config = dict(
    model='contrastive audio-text model',
    n_mels=64,
    encoder_activation='gelu',
    encoder_kernel_size=3,
    text_encoder_norm_position='pre',
    text_encoder_parallel_block=False,
    text_encoder_positions='learned',
    beta1=0.95,
    adamw_lr_other_params=0.0013,
    weight_decay=0.5,
)
Rows from block 5 of the text encoder of a small contrastive audio-text model, named by matrix and row number. Rows with one number belong to one neuron. Each number is 128 + 24 x the weight over its row's rms, rounded and kept within 0 to 255. All counts start at 0. Numbers have three digits each.
Before each neuron's rows are labels from the 100 texts, of 14848, where the neuron reaches its highest value: "tokens" is the input token at the peak. Only what is clearly more common there than usual is listed. The data: notes from a synthesiser with random patches. In brackets: how many of the 100, against the usual share in percent.
# fc1: MLP up (text_encoder.blocks.5.mlp.fc1.weight, 1024x256), inputs 0-255
# fc2: MLP down (text_encoder.blocks.5.mlp.fc2.weight, 256x1024, transposed), outputs 0-255

tokens: "triangle" (100 vs 0.7)
fc1.196:132147123133095160144086123103102109122092118171186127166141145172124112141105091127141115132122114111112172125120134135108109104104132126143142101146122155138173146149140113077152094112117118103157132169146125136114137124113188124116149124124133156125139139119131078168131146153090145127128165128188152130091104111173156155116115147115157150124127120168108105127120150182121109115064125142087111136129136136066152106168110119132102128115113130190160089112102127105157113117149097152122168143164130093147158111145145100127161145116130170147117104107048141140108117148136148129128124152166128106117168143140132166152149123131137124133128104099117151158119127120121132140096118150143147112102127165124181109116111150158165117139102139111125128108147172155105108151116073
fc2.196:117127108152127115096148100174072158101108168070129145115137149098095150107100126108098107102100139114140155156163136160100128133093134156098155114102126139122130075122128124099135123167138111200115110102169127104131049132139103108116123119109137135140140124078140153160160130119133147128137082140129133130137130110118100138135151117142123118179152129179132089128112147158083122103166161129092124097137095105157130121150100105130087139107129135128117134091123124110140152163142133082142165094124109135104138151141073099116109123097130178137148152128156147102097104156100108145130108111147120151138117142097121116078131130163113127128131163148152120115134116110124096121159105140144143186138127153097104135166114124130119124096110148184164109156105119102156120118087153

tokens: "triangle" (100 vs 0.7)
fc1.112:165124116159099111146119168109114117134154160128158094126090058150119115114132122134081121185102112138088138080108122098149172128145121136104117154127144125160133141112126091111092116138148118139126087110120118127127108094153126141148129103111173112136138114165102161101152141137132124184125105114090124067205091140117134111108127095130097125141137153126146097155101144120137126181115107122123141099145167149127151126133086116107162140126137158117083108115133101125121080158100127132131180113122136138157096129182107183146127110100141195145079136120099139137106111152121136133126147118124163137109130162153119139160139154110143125156134126149157131158130102081129118133132099138121144099104159129173085136135131183124155109125109144154135117104097147148115149127134160
fc2.112:112159117120128161112159177098122126119142151153104162142110138133132128148114150150138118118145134126114160162121145113103177128117113165123146115101110160164136133092114130160143122144141170144126118102098147115114138114150151118108149120109084078145105110132120102144121071136117105130134120112176128121082125095126138129127109107132148122142136127104131130115149150125103158163108091123156132056131168162129150097121093125123119133068084125141070086093119134146110132141130102134140092086163118125121108149102131101113168197136091142153151136169118118156131137122108126105112189090145077134102190113124141147101080145103166166122133140145139083149124120081107113121133096150110133112146126135124125079099148138134131134129138136189113177123165123108105128126108140

tokens: "closing" (100 vs 1.4)
fc1.143:119144139168160142141161120109116136131148127126120119132143145109137140107116137088106111092133119154180110123168127127112143178097126085139129159111105148161126098132113108143139151141118097106129148000079134110119129162128153127109136096128144113149143110142119133133154108129121114103142077196085145152129097150113127094117118114085157090138137119161157151153128119134153123163114157145087132162093110089136116122158118107130151123109145124092124124120128126107121150139150120114107118133086110119133088139167123114119140138130111157136128132148089153149127123112156133114178120116089115255104123153152093126130161141145119144119153121126110151123169115133133077145140133139122145158163125132152117142108128128152124093111157123123139104117135116130116123130119114
fc2.143:155092125128116127105099125137126088131129130142159114101089116133151135155165162147088149118158135138100145126114137136163111140162161102161112108101115104117110109139109123128110117118119136123137111188113114167082087136115118136108138190127162146104181108097132134124068094109144129070106153099158114111162124123121162134147076124179085145117116121129131125119135111149160143123118113164169092133116145173110071095149146126116125156104129169150106126123101152126152142129092103155137111121143119127140164135155107104106106125119121124119121131121145126129125100169093088137091125125107160058108131114120158154110052138126133162100147140137124127160054115123124138178140157096134144135136101112120116118091123083125133137157124149122143127171138100148130162110131129

tokens: "triangle" (100 vs 0.7)
fc1.582:107136141146153146115126183151112152157100108100123078144178113125121149129151113142099128118108139145117117171105138133148094123139159131144102165136111109092162161114086156175189130111104112119129138164128144137090114161130129113158156154117143157168122160097125132146151143133135151161107155163180127120124134121099134125162087093099114153112149173129163098142099093113133143098119127139100153123110152134084128108118127085129119116109104131177128149128152113118128105140113147151114074128147141162095123200121121135168127141118160149147096164117143121143108143134112126155151109157114162025132172131141138145112142142148127137168146135104134167148072116114158148113115153175127168122162115121125119134131112125162144119092137138136144126102147092127112122126152125
fc2.582:113156137131114157106157104127095066164137144158149150070129118126128143106183164113088134114110117114131112122124128144094092154136057108169112110106128106144107106088147112141131119123141137144120135126113138139119120135105185146145131124146119126092092111110084131149148098151116139137150115122102097123109131155130134109130120185099123099140158139122111147084123145135081127155148114159126147125107123139168162122099163130171134153124145168139107103117077144145078164129154106122120093103143149103163101128103152133145139185091126110126126102112156128139138146106138128097178127075126094185121113113146130139104133149169155099128132165166103120096150067148132176131119137119119131145153122112154155142138110111133087132114163106142098157116162103157140138135166155

tokens: "closing" (93 vs 1.4)
fc1.381:090140141102134120123126136062120114126146097144119208101138138122110142116113116147130149090152127117103148059109152059129146185124123134142112139110099082121120135127154131116100111131122141101130107121164156147115182140102124154141155116138087129113148115162112147144117152136113164115156137163068123112092102108153087132111122158124148121128140095074157112112147121149178095175173130146133107137132142139115125153108136135126111109151144097159157113130129105089120143154118158106096145145102090127124133120163158121163077124110130126118131110126137149174172132131107161108126110160100142141104110105066130157168086107153151091159129134117115145143076102138107107158130144148166152130114131132105131133125145114138111129111149081146141117101115141131176107109147124
fc2.381:114104172121099131125118100170130089097142164113133117142135103125148124144140125107089158100099122169128130152162153139132135115153132069112123119134110163110127138128110149177169088146101133123170118110138100159177086143162104151095098152130106117128100125130141122101093122123108148112109122090174124131171108136110125144165086150125156114136098143137157146120141135123198082089106140108105123136154176116144123112171109118130131138136103112123138126133118138110158147132129083086140143140121112126134157110079114190102163079130125148163108116136142136136136124093144101132074165146147104107149127176125130158102142169062095118157122124095126119118180154123147166144106144112110138074102133117143122128159126140147157139122095142127125129113124110148095141173100142

tokens: "triangle" (100 vs 0.7)
fc1.268:147107149113132156168117131112124107122137089128153130100128134126094096152146122119132120115135157178088112091124142113111154090129108180145101124150146165134114113108078090115093129159112125121112142103108168140130137127132110133130132181096161156111162123174111063097139170100120102122153093150163119124157144158147162125126121126128132163173163109183156125186147152175138128100046140081104112123133149145116152139128114110122150139124110131134126143137137158123138141158130108148145133087130151100154119111172104150092129136154099146144114127123123151063140107121130165140147130125162122122129134123109146137201105151083139133132137125087088116100101123108125116124120125143126129119110123152131149134127082080152166118102108099140148120144128077123153153089151133
fc2.268:102122120139091135075140125149104074106120133080118149182148147141127146129127137122144148112148102135163171150128120128162153131122151124083146154114145121121131118118105151135113094133090163154166141121177121136116133172115112126157204078143126102153163155154129174113138127117121118134125122120098120110142109119130103139148102153102132169085146143117135165143136156152119140148157129189149100117103150116167098115134113133168127137106089092127141102149135130094156141132095130109130148171128162115128142158116148133156104117124133094144101126147127085088130147134152122122129100113146123141150134131098103127145078157160126140121135129125139109084197096085108103135110079135115122157148142102152132126116153132087145129115152110125157139194097082133085144107077146

tokens: "sync" (57 vs 0.7); "<end>" (19 vs 7)
fc1.505:136154115107133152118118093124128145135156155094107144147130140144134135046100117134107101136109095130148138133099168142168134140122099130147137123101143111153122105149126109139128174135132112175099172132123153131157141130136147114108161120108123122149122089108158153112140105156149158160123111066115134084039128126162145114140113129134145161159092162151174155088151114148139102112094115131144113076109081160120163117143179178108146155118108149127133102097133133116131104139118152139145162138110095128110087134160136132125143111118145143117146098164113123137147141134099138149121126141140133180133106194098143102086140134143102091162149147158127147090105159113146136086116140078121133105112158128130149159108139161104150142127166125125112111122120151074156149115147126
fc2.505:139128127089132111102146142129132121163132131170101126110130102129125114065178128139128178142133096096108117086116118124091087166119119125158122127095152155143125143099078122106164112132147106139158106104127122101157125129137113189115108126137157170114101123131090095168123104147107140109099123128168089176135154145109132126105143131126092110161136133070125129128121164114117109145131102152115148111151115135150139101117129119171125119103110085133077068130156104158092128110166136131093138106100200138112110116160124084143138138124128128125161150080109112140121148158110113148144158150129136117109132095128111110073094153124103158112152121171108128145117147137145118131108204117125108171117147134115109126076094151137110138183117145134120118116110135140106092127115116

tokens: "triangle" (100 vs 0.7)
fc1.401:130163132175116153128114096124098149152122163104189084129116134146140120131123141128117138149139184130112106122146155102163159153118096127140148151150131126113128146134120132134126106150130110117124095166157123111141102136097172112160114149092142145118126112123149100138137109072178146109109197131209129152142116135096131131121115163105127122107121122123164126112125112135154117149183148129135128110144168091110126130126106104103155143115133127179121140132124102153143084130098182101149115119119137142124100125099116157186136176144124139116133084138064113129102084127155100122159129137125148055119122134137121160118137142142093167130152134135138124107105116121174133140128140109102174131081143115145114115169097140116086123116125133094167122085140152106128143149090082
fc2.401:136122151107093138114149158133152089122114125183127158051112095118108148118158096127132130126107090130133099105151111072099165104138101163089125134149150168142133121126119162148142118117136162118154113090134131101127077155158092153138116128128070167152114113121133108136135149139152120108118127117076131094185142142151134118118105144057132145125154126139128105138101135100113142085099120151137126125116168140147074127099124181137119125155111143112124146117093182123094123131136130130191159145100142121120097162123105111139127161122159143114162130130167139143099159105143114115090130079153147160120132141098120127170133103109149152101124136119113132124145094136135135151110158146121143130115100103095142127153159129131141109105175125176133146160151088129117146136174172

tokens: "sync" (100 vs 0.7)
fc1.487:118145130106155129081133135085110148123172168138098125151111125146161136193087117116132132112116100148131122124129134145154140109087155158089112119173158108109154128116136118135109130127125103142144156101108128156136134129083147163159138156100146138153113107160156115210086121136142114092117109116101138141091149154163133108133141150113149152137096112133158163119183128132122122159071121098141115113104105126137122145125106102122161088094127129096117135138131112099088087134126142101175144074173140118125130126136130105134093153138115120115124154106160189119074111137154122124132098125103168115074095119116126128131106140138091169125075110131102127120082108125159127120114094145158159126128100119100120127106120062118105141162175155161114124136122125108115143108126117
fc2.487:167139107125123128098105093143123117171080097153100135090084151141128124144146129097190137127084155116137120145113129137143121110088151118129133131129142115081149129119097131142131122112152116149171106145124130084157135148181136106162134098100103113087117128156187160135082195111110112104144150141148123129186124167112153072119128128081112076123136128117125105173126117121139101105152114124148144139149133103149122102129107109099140129140070126132107155146119139134130089137099118176131124197118107130109143127145128107149166149112141126137129129151126099146130161144141124099153064145107133118108151100099127121136170148100120181060125144138148136133112087126119154110135107134157105138175117147102151142122115110115160119153151139137124146131146113134105113155179129

tokens: "pass" (54 vs 4.2); "<end>" (46 vs 7)
fc1.445:113085108118106129153056160160109131115128110109143110123143129082103120132108098152104160090139184123154145122113147090146148130151119109144151102086127110098122157139108112112134112140134137107125130131121099110121084096146170141105132130122090109153131138111154112116152134159129130114142118133181120191114104134149106102112175139112162141141153177161135113123134133144149105132064090154121099120107100142152117128126103130151129120140122155104122150129127122165120181127136132115113141086116124135087151113118125158103127115142118130121128150081154089121118187142140084143129074129134128200116138117158134155133123136101136117084155163150084164166172125156112154161108110125134111089131128137161093127124186150112143132093103145154115159144167137100132148150158162
fc2.445:119110108137096172140134147116124153118146123104102156174123113137114137153104117123093125195135076130101093103114112143117115111144078137156072074120114060087112160112142144179131104098166166120157115123096155136159128152127140070127128193161179118110159135160131145101113150162130149147116139118084142117162122120121101131113088095129123168136127154078143086129094124150156141115156119156125120154150131152142154133158148150108144134127146128136093103126155118117071164094116111113131111141106088131157134092155141124136113141139149087119099116111098168133131138142109093115118145154143106093168119120095128144103119141162151120169154115102137147134094121103121102097142144129120143146112141144083138133123114133139168132121118133161150119141171115150122110110159107

tokens: "triangle" (100 vs 0.7)
fc1.74:137157149101140136142121124132165166146130147092181080139105114091142137156131159121076098154084104136150147166164145124111164144098125162152115117121133123151134149126108121158109101174108146147136113085155136122129116107138124146169156092102188132115149094143116112088118143122137143107153153163185131105156127157120141149099119100097167122128160111124130134117090121152104095109181128175121160114159160117084139129104136121173110101147114128118101113129125132156101105085125156155139140100075145104116109100113112135149153117136102151127116144101093153187122138133160122142146162106133113125133098158148141166092135154085121168086137136131163079127129117143145151123114115131130165129107136122145106109148127144135123107139151135097184127127094122187131114141115084
fc2.74:137106127106129114086131151131112112123130159153136138068115109128130141116136122116113144141112142152113121153122118122129147149173155178093085139150145165100126118146144091136139161138141130121127112139124111138116102098151151120151126095103102137128152119163122111068127156134114073108143143136065125119124122120124144124094123136134160158119113158152171086094109133106129138082050118139152129130142120152149066103053154144150121123127135125177142077102127136147067127125115126157119107135147166112142176150119156112128146169136145144142166141149156089129128131103125121135089104121115121154127158130126145103137172145164129187046134116112126110134114171105104139120109096131119120115141124113119124130134139116150126138120156115130132135145129074064177121124155160

tokens: "sync" (100 vs 0.7)
fc1.589:152103115124147109133108110121114136129157126151086136145167115101148142136103118133143128124134164154148085125096148114147177135095123104137133108104174123116108119166114130116122158099155150107118113154164148156096119110154152117122166110162109113074095113140154111141133085148102148102163148143164128107076155142123120176085118140136109157139121185102107079123146116094127096132136104125116133149123148188083134127126109110111148079158159144168157121144162143139148125088119105108124109130130120125155156146159149160121121094109133166191119135114186161108129131123101138102141137144129123094125129096129157094151083156129132163106159149115136162106131209150142133155077098127153124121103096148090120164162102106117148124110126124135144133161125123120137131130128163
fc2.589:124140142091135121132118142154141150115130143149100123136129153141162101126139128120101154116114121139104113135122115115130120095149091104151140169087103126147170132088155164152111136155119144158157146138136105136119158122138114126147129191153114113119122116103175096146148180138115094159132120132117129135162126164127128127129152125098082109113102103142113163157112120109159095161123107128115060105145085198174122088117124116136155120111101136148126157148150109100104128129107121115118159099137126113156203137113101152142161125152140128152163110174060126119125079122127156104133164156123119169119162112155151120180161110124109105189138135172149138137131132164129133121087052124139117106124114154132128108154136098115132132127107140149125124140172073104121137115127106

tokens: "pass" (100 vs 4.2)
fc1.432:122124092102118123152163161086098118116127147126143209132128116140117082112132103139094097130117135148096139137105120144120161118113158135140149129116118118143144119136115128136137126117096131126153118235121113154176131146114142093139108116116165178108139101123124116152128147133138126092111114124249096104121138096140142113124103131115108128135108133136125097147147152130127124145216084146100125082141125105069135157118159137135167130145116142139135150123114126141169110118110129127099134123126147113107152163166108117123131112099125135094127146101152127139132126110142163128157109148124130181123126149123166118134138143129125099126069125117128146093144151115109135140135150078085171145143086139151166091140145118150121140129145120125158137109099153136140119096135154
fc2.432:120153122126168177134111151139114141084153171098127090120108115130132134137138125110134139140087118164162118131141171148135084122138110138172150121107146111153162118131120139095083167113185105152152129074153153149161191113126148124145144103160132124141107105132124155148118147137112081095106134091074109132152063106141121126148127095133092093126105160123121107153133157114151103091039105098112112098097127085144075133157114103142083136108133134124134096089152149171135110134125143099164136113131111124130126110171124131111121136126130127180138094112105115085111170109127123115132118153092114105140148132135150090126083133124129182126140103080103131142112090139127114130130146138134108134179123131135126130148119143136158121082149127127097139113118131145129125145144116

tokens: "closing" (100 vs 1.4)
fc1.746:089120113099149113084136125085123131135113149128153143149111112096137133140121122181132133140146123095143125125145147117114163157071136110158146087139145096106138131096135096114143166131121129103165098149114126131144162126148157119109116142123137115104084144159134115124132136100111117127125099128178127135129165145115113147128100153156133092154100116149141118167088128103164141132132129148163113078121092107081116156108119086155143109107127137094110123113175121113137134120101156103159113140157147166151133122181167113157144085087134132158131085140075155157096141095104107147081116145142132168134130058084137081132120120130118143110175131121087152133047141118135134131091101118125166147144106109134084103144119127116132120146140136147168116104112149140130126138076161
fc2.746:177152119125129127129155158150135148104151102137176110096105153128147110134154114122145143087137132151139151131117122161171131066152130098155184128125127109151154123137127169136105075137156088148162137112111124091127144152097151127124123106152092072135124104122123098141121126127129126115113114141118171077147109144140145083113117109098058100120165120119147093152140142130146139080112095113110106175105137121148117094087079121120144163138065112131119112119158109143089117143144108127110127143081117107082145148105159160127145139136132155164136116143130140127128111084148139138100099120072133106116168071179127124134135101142130181137104142124158130087160124123124147106091098183131125113131164112119148149142137140121123132134131131156127159103139090116132147137102118

tokens: "ring" (100 vs 0.7)
fc1.594:084162143109124135145128156116083103139133111143143074154110136087151167102086130144145142081122130140176120144132132114096149122132159129115160109113116094133144113157101135098134127157100093073139142170119147128130121112161155107139130138101143164116064142113141152147099176143168144124129121112183133137117061134132148118142118110135112155108160112138127147133140158154131144150115184135139095111101107109136121128153158111134162176103164150116116170132105101098164127133117146104139137140105162115075173101085142108132130133142159131141149129150134158120128160137100104137098086096147145181097099071139108164111077130120141140090114104149119157146063133122132103079111130154134129149158131122117151099125157130133128161138128152120144112129117136146143115118137096
fc2.594:140117108160109149133118091145154088146113125188091164160102100122109088137139108048097090088140107161127126120120159135151090103129091128104130172085135143107144116058131119109129121092108125155173119116117097141100133112113121096114108133130093128154169112165130156125130153109098111149129135162110128110154109142114138120126072116122105120134143101147093132116142135110148090090152159085173150133140089123164128127133175146141116107138113116125148126147132107147115129145127122150139148154152204130088120118137122102127140104125109149123130160115146109122146165138153149124113093120082142086132167133133116144112150154079100125073117133160163102155158143123154099125147165127129109171129151166145088165141106128128112136129135113166103145109146140114101122092131138

tokens: "closing" (100 vs 1.4)
fc1.128:082153149091122124158139099126134103121124101085170048151172150161150113148110125094180150128113105137129085121130135161119144135108147145144197098110140110094111112110119133120156131142147123080135121135157126150165141138112113127090111153091140168128129146121154100151095131108095190100145109133169143123154157162108113135128114123124100106117140118178165106134163146131137160146146155118120147135120107102129074093132166115101101170121150141110125163127142143138126135149121116123113161142111174124102107125080149143093109134161146122183108098127125139158140097097111134125127122142117059173132123104083122129123095091140176087147134107112127094110098134151136113126115135115142176086128145116140136117138132098130103119142137177116154128124157143143125112126133150
fc2.128:109126078135123111144162138141128148087132100095154210133097162128130122102136090122148064136122117098164088137108155140162128133083121121120114141137176082120121116171141152103178136113182160145114126136132127126109089124134157144156100141124126103137178113130119120107110091147120111113129141185077123105136126106131119148149105127117140131125113107099132125154108147149170132130083141132153141121105142110137108115180167122161124130128073110120143141122108111130109115136121115128172090100119150127123082155157158127122115090120166124164121100125138151215125175122137083136127125096101148134123107143197127114149108104139127136097136125127080157167148145139097146143115116119118126148148140123111086153084106134127115118132091160087125125115130138120154130131116137

tokens: "ring" (100 vs 0.7)
fc1.364:130101110149120123140145159104139122094143097140138120143133120138161121136137089126124150126129120096158114121123161124142119139097149150106128166153114105122119106097125115123113119101095153116121082253155143150108155152105137176132123149138095149114138111173147084147107089132131121136175167138189109187116141137104113103095146121150076118117168118108118120102128160133144146129161142120135132124139103169127111119126090142108113116135072146133113152151137180102155108135096110128153135096116128133120126122117139141105123139143127129142103109160161086147169109143127135159122190092143094058170146112077124146138125116146123089148133106128142113136156102127137143110116145126138112132122101132172119134118127126141135104132141158144112131091114144143104111111157204
fc2.364:116133153099116145139129130169156110108096168102075120139150123122101094130082133121139101102102132131122159134129119097116143082094096135126126141102131093126125173128147139103150149166115148180127123040155194136155131147078105130080101127106186135134107099178179155110110123127106148123137138141071134132157081138120109143156128137126105116084100117110142158181120121149133095154069105163115102132154114115135106145138094143163125113148147134120144146127130098129161116118149124092137120131150140141139133124094115159151141104124116114130165128147115179174122112139129140085151110105094139166121097115114116142123134135119100153138135119164131100130117113166122203091132115146127128132131118127166152150159116069150136130128121117122132131128121144106105125126122086

tokens: "pass" (100 vs 4.2)
fc1.325:131113132127121097097141147143132125113143102141116210102117129126138096096128160094110133164133082120115157128144119114162182135102125145169159141110121168140132107125151144101110133166139136138135110121114160100119110148144158170119114119145111108138115123147108112146123137129155117133119123139053117092114116123130114133169090106085151137127123118120128078142131139167098154103112093140072118152161127120051112134159091107143129158160135128128141147127136099137185109108130128118114104145114122109109114139106120102147133137075143122068113140125059110088144120178132120120151143155133168134149127118104111113110127147127123111148110167118146114118033098162142137156132139138172150122157106095111096121119125161133119137118139092126119107096117147090078132128117117
fc2.325:168127137117126103115129154103129115148131113149132092120092124120175154132154132084129186125110159113105156094166131119109151085175094096081153109124089126142143135122098120101166146129119076130168130120163104146163136130119155099126098134117083100123124144137078123125111085129118121136119116099188125147098146123116124128126130134138169171139128154160125096099076097119109103150137130107115158070118120129165154111145092129100097094114151171137116114114101147168113059123149141144125128117127140078145150149091117107098132113101119128134180143123177121108152151113165116122116163157074125138133160090153163137135106133128086113128125154098123126102161137108126078120083123092105139157149131122107130110125147125151118123152147123160090133157140132131126139103127113

tokens: "closing" (50 vs 1.4); "<end>" (32 vs 7); "resonance" (18 vs 1.1)
fc1.382:139142101125138104123103136107143145112190151165144156123181074155135148136142127123121128172120113160129112111133163150149120095184115148144172103131145178120116112144139125138135124087124130125132104039091113090134120183110175129109124119123122148146156126156150138181133128159141141108116133146086161142134149123113120107152162131087155124159127107104143140089101159138117118107130127133124173121140118103073152110150146114142139125088112154164116103134156123126120168135115113130135115091138155148157137124110163093137098126173148127183126115110106157127150146144151163139119181122161117174136135153118156101130177151115116135154155140110169118130144114106138162131110129151123176109129124135126100142103130045132118149102130162149159135130152144140152136130130165
fc2.382:132127131140152157133146100156125119127095130145131136167159172128083135146194125132158141123125133140139153131082116084142090126119155119121123141105085151148128136152115114114093139182117083116149147168142099103106125109110156145129153113104137119116126111077143134134152093135101091111139100154142141112128119126129106131136141163155083125092110124130128150121129033138136105096125131080124163142112133125167165110058156163140116167139079099122152163086127116119139122129137117114078172120115097125097112127115152103120153142132121118122163112109131138152155154118102157111145143129146128078123128156143107162121112155112115124122128102141094146135113079145117106123085096137109109166106171155121140142163094163156117129158120143114105096089175148129113138128077113

tokens: "triangle" (92 vs 0.7)
fc1.168:137122140139130147108130145138132116111141082134128182135124133110129122139117120142114142118100128169100111122125151160125115138133159116114084123125114123140098130130144146135151132165141144087085131150138130115113180079108162108124142122104152148120196099128123114113163153150100160112149102177217120090133146093137127142149111092121148097152123120192129155158129108116121114136158109167125107106173128155087137146104166143116125134088103139165122129150123110102170130135145095121121117078134157089162134139161155154119132163131152138130117127118074137149146110113132114134150168161162174172112132160113139136071156137123121123127138125162137172101085140095135101136136133115129138109098141133124167113162158097144141119153127062121169147128096107083153138151117103
fc2.168:091130092101107096123131146143122150139140124126111117090159126084113117093098125092102135130123135132131122167149125158140124155116103118148158156142141118150123135121151144148097123103148075155174125134145102149111119147154109054148109142114105102127115130151165129128125124142143082101139148179059128124053125165141115123095120127150124068128114088118128124147077172112093091122106104136134104129104165093170101090098138119153119159096116152104115107076129163129160157126120137117134142143103107156123112118126116076128166138106142125156122127135142117102127141134135125118094121106114155120122085129123102131116162121116134137123106127181129108094141093151134077128137150136178157156158102134123106075117132105133130121144091146072116128135062148130117133119110153

tokens: "ring" (100 vs 0.7)
fc1.765:123119161111151127129139075062115099059137141124144148084113112134083159092122127134112156123142151136147096106106139109095141108094132092124110132159196162098113118128096186159133157150107114123123137184143157132133154141129106147117146119142129127142123139160130127107086106155123159159154126104165136155149127132148092110105123132103141105118108117171146111121130138104176131144145125143099141125095149124136079124116130116132113156104156123154083093140156157104057109111143102092105130127164117134154109109154089114147132153138149089166114086151104170155151161137079177128113133148099129073129161113129136136101121131168120114108155107144100143120122156116144145159127136128161148126092122102131080116106123122144091124107129168117124137140113113105154098125148131
fc2.765:165153157085158128113105155145094133138132117125115117075139152132127138131137133162115104100123116126113135135157142145156118102138073186170135124121094148091136073131141160111124127111145129129159177112099099166114141127134133110139137130142094150095146090144155140145167120113147132084113157109110138101116174108131077131113137107112113074150107110128144139148157144132134079120110103111130073150121122152132163106150136119106165129082130154095165129149125121116118125144100158133130118097117131118121090149109123129116140118153141119088153105131163163158191129151113113113123111139096124111123101149175137128139167175120145128165106138144162148201123063122153122127086107128124145103129106109104135154122144150150111107126115166097084095168135087112102135162098140

tokens: "closing" (95 vs 1.4)
fc1.119:129141153152094092133098137113157125109182170164119073078135141143147126126138137161136172142127107156129107073114171122101123105128102110107104159135118139116128139148126144142101119142141100137130109046125178117148097138085158194157163146137145165165127146120112156127110110142132127156125123153073128164110147122141145117111134105136118113112089111118115122094192157130176180148112127110134102124142143118107129117108134144093091164141128074155168123102159125117142113128108110142165146136145141167147138102145135140145140129085165111138117137132114120133117110124107121105130172112106122048112126090126133130156111110118138140151160151134139124127078113116148124117100138098152124102131145118131148136143130113113103142098126165137119085190129155139144152158169130
fc2.119:164107147097158146130161136131135125128116143151145158144109168114113140121148128123130144132105142115160143156116150115151110128091128128071145140138127152097185110099099134124154127127172111142127173166136097093113139085149119145128137110123094169107146107111107175082138093069139118115157153117173122138120131123115140094110146133111184100094130127133081176139157137130102085128085140115095129142131153131135150106111170122100118140139101150148171153148139161089161097112130111114132090123119137152108104134076125161106115125132147156114095120173122127150112093136076143144166130098134115154136157180123084174120117163101111164090134173104117132136181142102133181132136132138116156115150154101094134114144120128098114144119136107142110138109091137156134114110093150

tokens: "closing" (100 vs 1.4)
fc1.278:131129123138137139113137146141130156122154118081119117117138133153119158138120106115111116169146109117128151103144109164180109107092128087107108164123101154112140083149098113144137118120117100156142125160146173111103137110137121133122149108147128112100114110131101164132086091130108115138177073120140135091164158121092132123185151101097086163140111133120188112080151142121158128162146127123128187159122105173136042125113144143127161117131129172101101124135135146139150093165143136127087120119121120139120117137140132087135127134139090086120155135119106118157159174130129115125150163106108088132141138183121121179091128117167147135162134119114164090118097142093151145102138134130134125111120161117124112101122125149116193124123112148149112136124120143076091087143143137
fc2.278:070135165154116122150152152121090092123146089168126120196123101123130163100151113106106125066157120142108113172103160167122135104095132136174097147124108124128127109132077071119098154115142160092116118104140117182157124109149103140149093152129114124142114123170110105111158114128098138150102156119123100150158172132124143102080116157100112136095162156138116134106078176129114152142122149109132183138119142132141136093151091104166152178140182132128161097124117112148128136118144091145171146088111150132155078087108133124118123149150134121101147146126158138133125085159142098159127141116163107111107127140165115116123129152127170143150121115132123111123142114151123134180097128114142143137117168166113111108112151117145137132114125113120152126115114133133144151150102159

tokens: "sync" (87 vs 0.7); "vibrato" (10 vs 1.6)
fc1.260:130158101125157146097129109089091109119152105112098114110141107120110117145149172134134076099128142118103112152147117124118110154087097150114134110129158136140186137140151107126112142140120120137086116130113116148127152121079099151122131122107159154148136094153119127177113139143108121124137133130187114114153160112107102130111150108118143124105130109123148133109149137157158097134123102146116146121142113108132103133094196109093179164131128108143127132128162147109151106111122125144174114157121120123115159150141144151116116136124115151082144145138170138148137106101136101097112111131129150196128108099066108099131112092123197120139110131134105146158104120128092107058168090161141189125099108122120154119148115106150148152113132110110142152154117136205117136114192159
fc2.260:156114134100102111108155123138071111113119095153138147143083110137156116159125165089104116122086144139143139118137157137121115103150172086168123163126095118095118106121156163152144126129161078127155144127144136165146085093142157154085088145123087109112101122126113133110152160114160112102158115154110131096089104144128112130147149130105136110105170150078148104139150120163098149175150123081142064123134144117120068101169148095135145109152095155131137092149108116092158135117115110143124109111157152110142106114105133102135151148110104113095139113168101084115130098142146161114131099126111129117162121111157123174133128191109086119127106145168132135099147128149120142152155146106114131143133121132149130123151097130151157137116101116074104095146156130111118143091108126

tokens: "pass" (97 vs 4.2)
fc1.346:127121143137109123126129150149066141093129145169107157131099143121162114154151187115101095131144105093104136125116101124131173150105095149150134116125135146111192085108111133121118121153118108147144081209141120132149136139138143155106107149163140168176134172127145089170145132097162185137121103097179101090132149095118135129118132112111128110097153119117093114145150162097133109154099112145107116142135145133051133139128139101112130156090105137115136119114110139094129106114095148157127072128128108091100123153111124114173125085098124132120112091136120140096166140146137137110120095166138131108117155117109141114117155139107141137116096144136111105126091070088113142134129104145152138143142097107117106152162116125128137136159107102130115120121105190096123158113125120
fc2.346:163134100133144182123134089141116096155116137139091106155105113130165118110136164141127151107115132126129147151139164128126101099083137087133150162152125126124188157098123131116149118115120092168150142051126108139117125180126182141141071133139091132103122134105117147150154204153121135081121118117125140163139143161119113131126135119125161137169100108149102136121168099150104143106120145140102145109091127140176086142135104118074130112122126126128139119153073147105126155130114149143168126117110138092143155152083137124132120146138153145136151134141127113086120143114174133118159131164134137110096158111153132134157103178155114144103126119135122133126173128121111131114120114142115183101190122149110161128145125120148094126113135157153081120190142124141108150158139111